Rows from block 5 of a small masked spectrogram model, named by matrix and row number. Rows with one number belong to one channel. Each number is 128 + 32 x the weight over its row's rms, rounded and kept within 0 to 255. All counts start at 0.
After each channel's rows are labels from the 100 clips, of 14848, where the channel reaches its highest value: "peak on" is the class under the peak. Only what is clearly more common there than usual is listed. The data: single English nouns, adjectives and verbs, spoken by a formant synthesiser in many voices.
# convs1: first pointwise conv (model.blocks.5.convs.1.weight, 256x256x1x1), inputs 172-255
# convs3: second pointwise conv (model.blocks.5.convs.3.weight, 256x256x1x1, transposed), outputs 172-255

convs1.250 [213 135 164  92 103  69 135 156  84  81 108 144  86 141 140 143 193 124 165 152 141 176 162 171 147  61 143  90 134 200  76 142  80 139 151 144 127  93 124  80  85 168 171 106 109 135 118 155 105 210 142 167 146 175 109  83  86 123 197 200 115 131 147 166  64 180 138 144 115 143  67  86 140 105 162 107  88 125 123  85 140 123 101 141]
convs3.250 [142 162 114 127 163 202 128 127 137 147  93 135 165 153 137 148 157 170 117  81 172 120 143 101 132 125 156 112 146 126 144 103 103 141  97 149 165 181 139  93 106 163 162 130 121  92 103 137 113 169 104 113  73 148 153 168 152 135 117 174 122  85 126 107 102 134  85 177 100 141  88  88 121 124 182 126 107 133 142 111  56 131 151 106]
peak on: /t/

convs1.204 [137 112 123 175  75 114 142  50  75 121 114 127  60  99 136 142 125 166 101  88  86 108  68 138 154 144 115 157 133  86  89 168 111  95 126 137 127 103 112 131 194 158  74  94 159 144 129  95 195 126  88 115 136 189 111 102  94 191 112  94  84 125 163  69 166  73 150 122 136 133 146 109 100 141  82  98 143 156  88  66 158 162 109 145]
convs3.204 [130 132 160 143 136 127 104  87  99 157 110 155 149  79  92 169  87 158 140  91 173 152 161 143 131 162 150 149 126 135  83 150  65 114 113 137 116 117  67 134  94 148 141 126  79 137 134  98  55 155 139 132 134 158 124 104 157 192 124 158 200 119 172 147  78 116 122  95 172 140  74 166 143 163 117 172 137 124 127 161 122 158  95 114]
peak on: /oʊ/

convs1.200 [121  74 167 131 140 115 151 169 116  38  66 158 129 180 125 140 193 160 110  79 218 140 126 123 106 162 172 162 106  59 126  93 146 171 157 134 168 144 157  69 153 167 234 161  87 153 122 100 123 115 153 146  99 174 144 159 101 165 152 109 145 115 158  87 137 113 157 188 129 132 124 132 119 165 151  71 143  89 132 192  97 121 149 118]
convs3.200 [120 181 112 144 154 135 108 154  89 162 104 103 169  60 103 161 113 121 164 126 132 146 128  81  91 110 132  93  84 139 177 118  46 126 150 178 137  98 139 135 192 103 138 131  88 101 116 127 121 144  57 115 145 125 108 147 167  87 159 114  81 120 163 136 108 191 143 148 149  80 168 137 145 165 134 115 115 176  92 140 125 173 101 120]
peak on: silence

convs1.205 [144  95 117 152 166 120  66 173  73 152 139 128 148 153 115 132  92 168 172 115 179 130 172 129 116 138 135 115 120 100 138 177 156 133  91 120 116 163 127 151 140 133  95 129 191 119 109 136  68  76 170 126  83 102 132  89 133 156  62  74 134 159 205 100 135 141 114 119  94 136 143 147 142 128 162 138 121 145 124 103  87 119 153 116]
convs3.205 [ 60 226 132 162 157 106 156 104 161 110 112 142 139 139 124 105 170 106 142 112  86 160 117 160 116 137 124 150  44  88 114  71 133 130 144 124 115 135  92 116 150 120  92  96 121 130 150 117  98 191 133 142 115 166 123 143 170  93 170 186 131 112  49  98 110 124 164 140  64 170 174  86 132 126 123 148 158  97 147 159  90 152 116 185]
peak on: /ɔ/

convs1.145 [144 148 182 130 116 153 123 119 107 188  63 116 110 141 136 139 152 123  79 193 172 126 126 139 130 137 106  81 148 131 117 175 132 131 118 147 160 131 139 139 189 146 158 147 154 171 114 106  79 208  85 116 115 111 104 106 123 128 133 166 104 113 110 142 110 167 125 147 147  70 114 169  81 152 132 152 190 100 182  80 180 101 171 112]
convs3.145 [126  89 162 150  95 147 122 157  70 155 120  92  67  72  96 174 150 159 104 208 111 129 126 179  85 123 130 190  76 142 104 146 120  99 146 108 153  93 161 127 140 117 134 145 139 148 116 180 134 102  78 159 144 132 113 175  89 146 160  79 119 127 118 100 111 158  97 116 125  63 125  93 138 140 110 163 112 156 103  98 186 123 112 124]
peak on: /ɔ/

convs1.34 [138 131 142 130 144 133  64  88 150 166 131 158 136 120 148 123  94 145 159 130 173 110 115 120  84 128 147  71 132  85 100 125 102 183  77 143 120 106 181  93 171 140 189 104 131  87 114 132 130  99 166  87  91 112 152 145  95 132 115 153 115 116 129 147 172  84 122  82 116 117 138 108 153 116 156  90 156 152 111 183 190 164 133  74]
convs3.34 [133 131 151  99 134 132 144 115 123 136 133 118 117 161 127 160  94 111 116 103 133 197 151 164 134  60 134  94  85 136 114 118 161 162 136 163 124 131 140 108 127  54 139  88 114 119 148 167 129 111 107  71 194 184  69 135 116 169 131 160 160 145 122 132 153 183 130 123 157 116  71 143 107 113 113 154 164 149  74  34 128 119  47 136]
peak on: silence

convs1.240 [167 132 103  90  67 145 121  72 100 196 116 214 102 140 178 167 171 126 132 141  70 168 126  44 125  80 134 137  98 175 190 133 123 125 130 125 185 109 154  96  85 180 125 158 124 117 132  86 114 132 115 141 112 119 103 111 130  90 134  92 173 125 104  75 163 113 155 179  91 121 123 123 152 131 164 144 138 126  56 101 127 108 165 128]
convs3.240 [110 133 160 199 129 107 118 147 132 132 138 129 147  51 111 156 105  74 151 123 127 140 104  86  86 110 128 132 126 219 149  79 148 200 104 111  57 162 138 130 100  87 126 119 101 132 115 109 173 118 106 168 103 142 110 135 135 142 135  92 116 127 129 109 170 121  87 139 117 142 174  92 112  83 116 157 133 130 153 110  63 123 110 156]
peak on: /k/

convs1.182 [150 136 119  97  70 174 106 143 104 138 164 130 156 139 155 102 170 157 139 140 106 133 118 159  79   0 130  78 102 109 137 131 107 145  64 170 120 121 115  80 112 180 127 126 123 126 136 111 130 107  96 134 101 121 102 162 122 161 169 133 136 129 120 179 133 105 130 116 137 141 150 145 164 178 180 118 153 152 136  53 171 141  69 104]
convs3.182 [ 65 118 163 190 161  62 161 124 102 167 153 122 176 152 115 117 218  98 123 120 114 139 101 114 134  81 138 157 155 110 135 152 140 124 117  85 168 131 138 108 158 186 102 146 135 197 118 148 120 157 123  49 115 119 110 187 132 147  86 158  83 130 182  94 130 113 137  97 176 121 165  87 115 114 107 114 134 161 147 137 127 132  98 134]
peak on: /k/

convs1.96 [112 127 107 165 141 155 144 134 170 138 110 148 161 130 129 111 161  38 164 123 165 114  53 120 116 192 122 160 127 135 135  82 164 110 154 115  88 140 160 121 144 162 106 105 116 160 132  94 118 134 101 221 115 115 159  42 144 110  88 171 125  72 105  74 117 106 133 132 148 191 115 103 127  72 133  91 128 252 148 128 129 116 110 192]
convs3.96 [137 125 103 130 155 147 160 140 143 152 162 120 147 113 105 126 185 109 178 167 143  77 140 135 121 154 141 131 149 129 180  83 104 143 174 124 141  75 154  97  84  72 140 122 101   0 122 100 146 128  93 128 142 130 161 123 119 111 118 131 159 152 150 136 141 125 144 117  82 106 110 117 150  80 220 154 172 180 137 126  73 167 148 112]
peak on: /t/; /k/

convs1.180 [126  86 122 121 120 133 134 175 137 133 148 148 153 159  28 118 152 101 148 101 159 147 159 132 103 101 112 187 129 126 112 123  95 122 130  92 158 132 184 116 123  22 108 105 144 143 115 138 118 109 173  84 146 133 100 149 134 138 140 172 104 122 114 139 153 142 123 124 129 117 179 103 114 115 144 130 190 125 139 118  80 133 147 123]
convs3.180 [ 95 119 156 112 121 177 140  99  75 129 134 127 131 161 157 125   7 149  79 148 136 127 112 106 118  46 162 140 121 105 180  94 124 135 125 141 116 134 147 143 154 214 137 110 127 159 126 129 124 137 135 160  86 106 198 134 120 158 147 123 112 130 109 130  46 122  79 152 111 145  99 151 154 127 123 167 183 117 123 161 156 156 142  76]
peak on: silence

convs1.44 [111 159 118  79  60 130 104 161 123 141 139 199 119 105 101 119 105 177 114  94 101 117  94  92 122 164 126 145  77 146 133 145  72 124 124 108  99 125 187 115 144 139 167 109 138 139 119 144 141 116 110  91 120 173 161 166 128 141  62  47 123 172 137 124  93 148 116 116 141 156 115 184 184 103 103 140 111 111 144 125 141 127 101  85]
convs3.44 [ 63 117 111 149 148 150 108  80 140 104 123 128 161 195 155  72 130 162 100 116  80 107 123 120 174  99 134 158 138 185 133 114  56 125 125 131  95 153  86 119 173 162 113 140  62 158  91 133 133 107 140 102 214 147 176 152 129 140  32 118 135 141 104 121 125 149 141 150 106  26 116 128 128 151 154 141 124 143  99 143 131 136 145 103]
peak on: /ʃ/

convs1.72 [156 182  64 103 101 145  69 186 161 139 125 130 163 116 111 135 105 182  99 129 100  64 173 160 200 110 143  89 154 164 155 124 112 169 140 107 213  88 145 110 174 130 150 169 160 136 138 136  78  78 152 153 103  52  97 124 148 131  83 198 138 180 144 146 156 139 160 118 187 116  94 144 123 157 134 165 116  82 107 107 149 140 129 119]
convs3.72 [146 198 157 134 104 121 166 138 136 103 100 121 114 127 137 120 117 176 141 109 177 153  84 120 150 115 134 139 167 127 154 246 135 122 139 126 153 146 116 132 119 132  96 121 162 157 136 162 133 150 144 134 125  98 148 168 127 109 140 192 122 121  88 123 112 132 150 184 137 214  89 176 114 146 132 114 128  45 114 104 166 105 110  67]
peak on: /l/

convs1.138 [122 125 125 133 123 124 119 136 102 128 122 101 153 185 137 189 108 120 149 167 134 133 129  78 138 134 107 121 128 107 151 133 145  50  93 131 129 153 126 123  98 148  89 141 137 130 112 255 122 135  87 132 104 132 147 117 141 136 136  98  96 178 134 118 114 121 106  62 160 110 139 133 140 111 193 126 147 158 144 163 113 125 122 131]
convs3.138 [111 114 110 125 100 102 116 139 127 147 154 127 146 113 169 122 127 134 151 158 109 127 126 229 107 162  83 107 178 164 100  96 135 119 128 119 129 149 103 143 115  98 133 136  97 131 153 255  93 150 161 146 112  98 133 121 125 125 115 119 174 119 166 153 132 114 215 149 101 128 106 119 131 177 143  98 155 111 139  88 122 129 135 137]
peak on: silence

convs1.234 [131 191 156 145  97 170 117 147 148 159 132 141 123 172 106 125 103 114 134 142 124  85 113 144 147 163 118 105 116  67 174 145 204 143  98 135 135 120 145 126  67  78 133 148 121 155 146 134  87 165 158 211 138  98 177 164  76  82 140 153 139 103 162 116 105 117 149 138  75 138 113 106 119 113  71 124 140 108 113 144 142 141 191 149]
convs3.234 [167 102 125 109  92 194  92 132 106 136 155 118 103 140 113 171 148  82 105 103 145 132 124 166 140 173 138 152 106 175 131  81 213 127 126 161  78 148  85  92  77 134 233 109 145 110 138 148 126 163 121 248 163 126  86  98 132 181  95 105 129 143 140 159 157 126 126 127 120 118 116 137 129  85 125  81 120 148 138 134 108  98 133 156]
peak on: /t/

convs1.189 [149 113 114 109 104 158 137 156 127  92 147 166 171  89 171  69 115  75 141 117 162 113 136 114  89 155 133 130 124  78 224 163 165 168 107 110 103 111 134 146  96  97 189  97  79 178 130 132  89  95 133  62  78 181  81 139 109 104  93 176 161 142 139 134 146 102 111 134 156 174 155 131 155 125 164 125  62 124  90 132 117 116  87 137]
convs3.189 [145  66 130 108 179 119 126  90 225 157 122 138 150 143  47 192  88 118 103 122 114  86 150 152 158  66 112 133 141 100 178 201 126  98  95 127 138 117 137 174  99 191  54 142  62  96 135 138 114  85 107 150 142 185 121 136 164 123 189 140 163 131 128 115 110  82 151 160 125  97 111 137 102 156 120 125 228 136  98 103 145 152 133  78]
peak on: /ʃ/

convs1.154 [138 141 135 101 158 108 144 108 112 131 113 101 112 164 114 143 172 128 146 142 136 129 118 112 128 169 101  95 149 166 127 113  93 124 161 106 124 147 138 103  79 143 149 127  85 136 138  70  93 134 110  79 146 157 160 138 123 107 116 183  68 121 104  52 148 120 105 128 112 159 107 111 188 130 140 158 132 116 197 130 107 116  94 105]
convs3.154 [111 162 115 107 112 124 110 122 114 141 136 146 143 109 174 153 120 117 125 138 155 132 177 150 144 141 114  71 107 156 107 187 175 152 136 131 147 145 154 137 187 165  83 139  87 146 151 100 178 104 133  78 182 185 146 103 192 146 142  44 146 134 130 126 137 122 123 120  57 133 163  99 132 143 135 107 127 120 165 134 130 145  64 116]
peak on: silence

convs1.16 [157 194 108 153 100 116  59 110 210 175 118 127 118 133 110 138 132 181 107 147 149 115 169  81 187 134 151 141 134 108 159  93 176 167 133  66 116 135 165 123 127 158 109 113 101 106 121 146  93 127  74 123 145 132 134 137 139  90 150 203 127 110 141 186 107 134 114 132  98 149 126 113  87 112 132 152 144 185 145 152 172 132  50 111]
convs3.16 [206 113 140 145 114 111 162 147 134 128  99 106 157  61 101 119 157 171 128 119 123 126  65 129 138 158 162 102 129 148 163 211 117  88  97 107 160 134 102 150 187 157 101 133 145 134 128 131  86 123 151 125  70 119 135 139 151 100 101  63 138 117 171 150  83 111 128 130 121 210  81 133 139 150 150 133 202 135 128 129 107 121  65 172]
peak on: /i/

convs1.248 [153 162 107 176 131 207 125 158 171 139 116 129 146 111  80 150 142 106 120 115 200 128 131 122 124 131 139 190 109 118  85 229 154 111 171 160 112 138  94  80 149 146 106 116 113 136 112 126 130 144 176 168 115 136 111 114 156  88 100 126 106  97 123 181 150 111  99 125 142  36 108  75 172  88 188 109 157 174 144 117 158 162 111 167]
convs3.248 [ 95 163  95 139 136  74 148  92  73 115 119 141 121 137  89 115 126 133 100  56 134 166  73 142 152  63 146 120 179 108 153  80 123 161 176 147 108 141 137 121  91  42 125 119 121 134 136 133 108 178  70 127  69 103 125 123  89 169 175 208 139 136  88 161 181  90 148 136 129  84 151 181 145 153 113 142 171 189 158 154 140 153 114 102]
peak on: /i/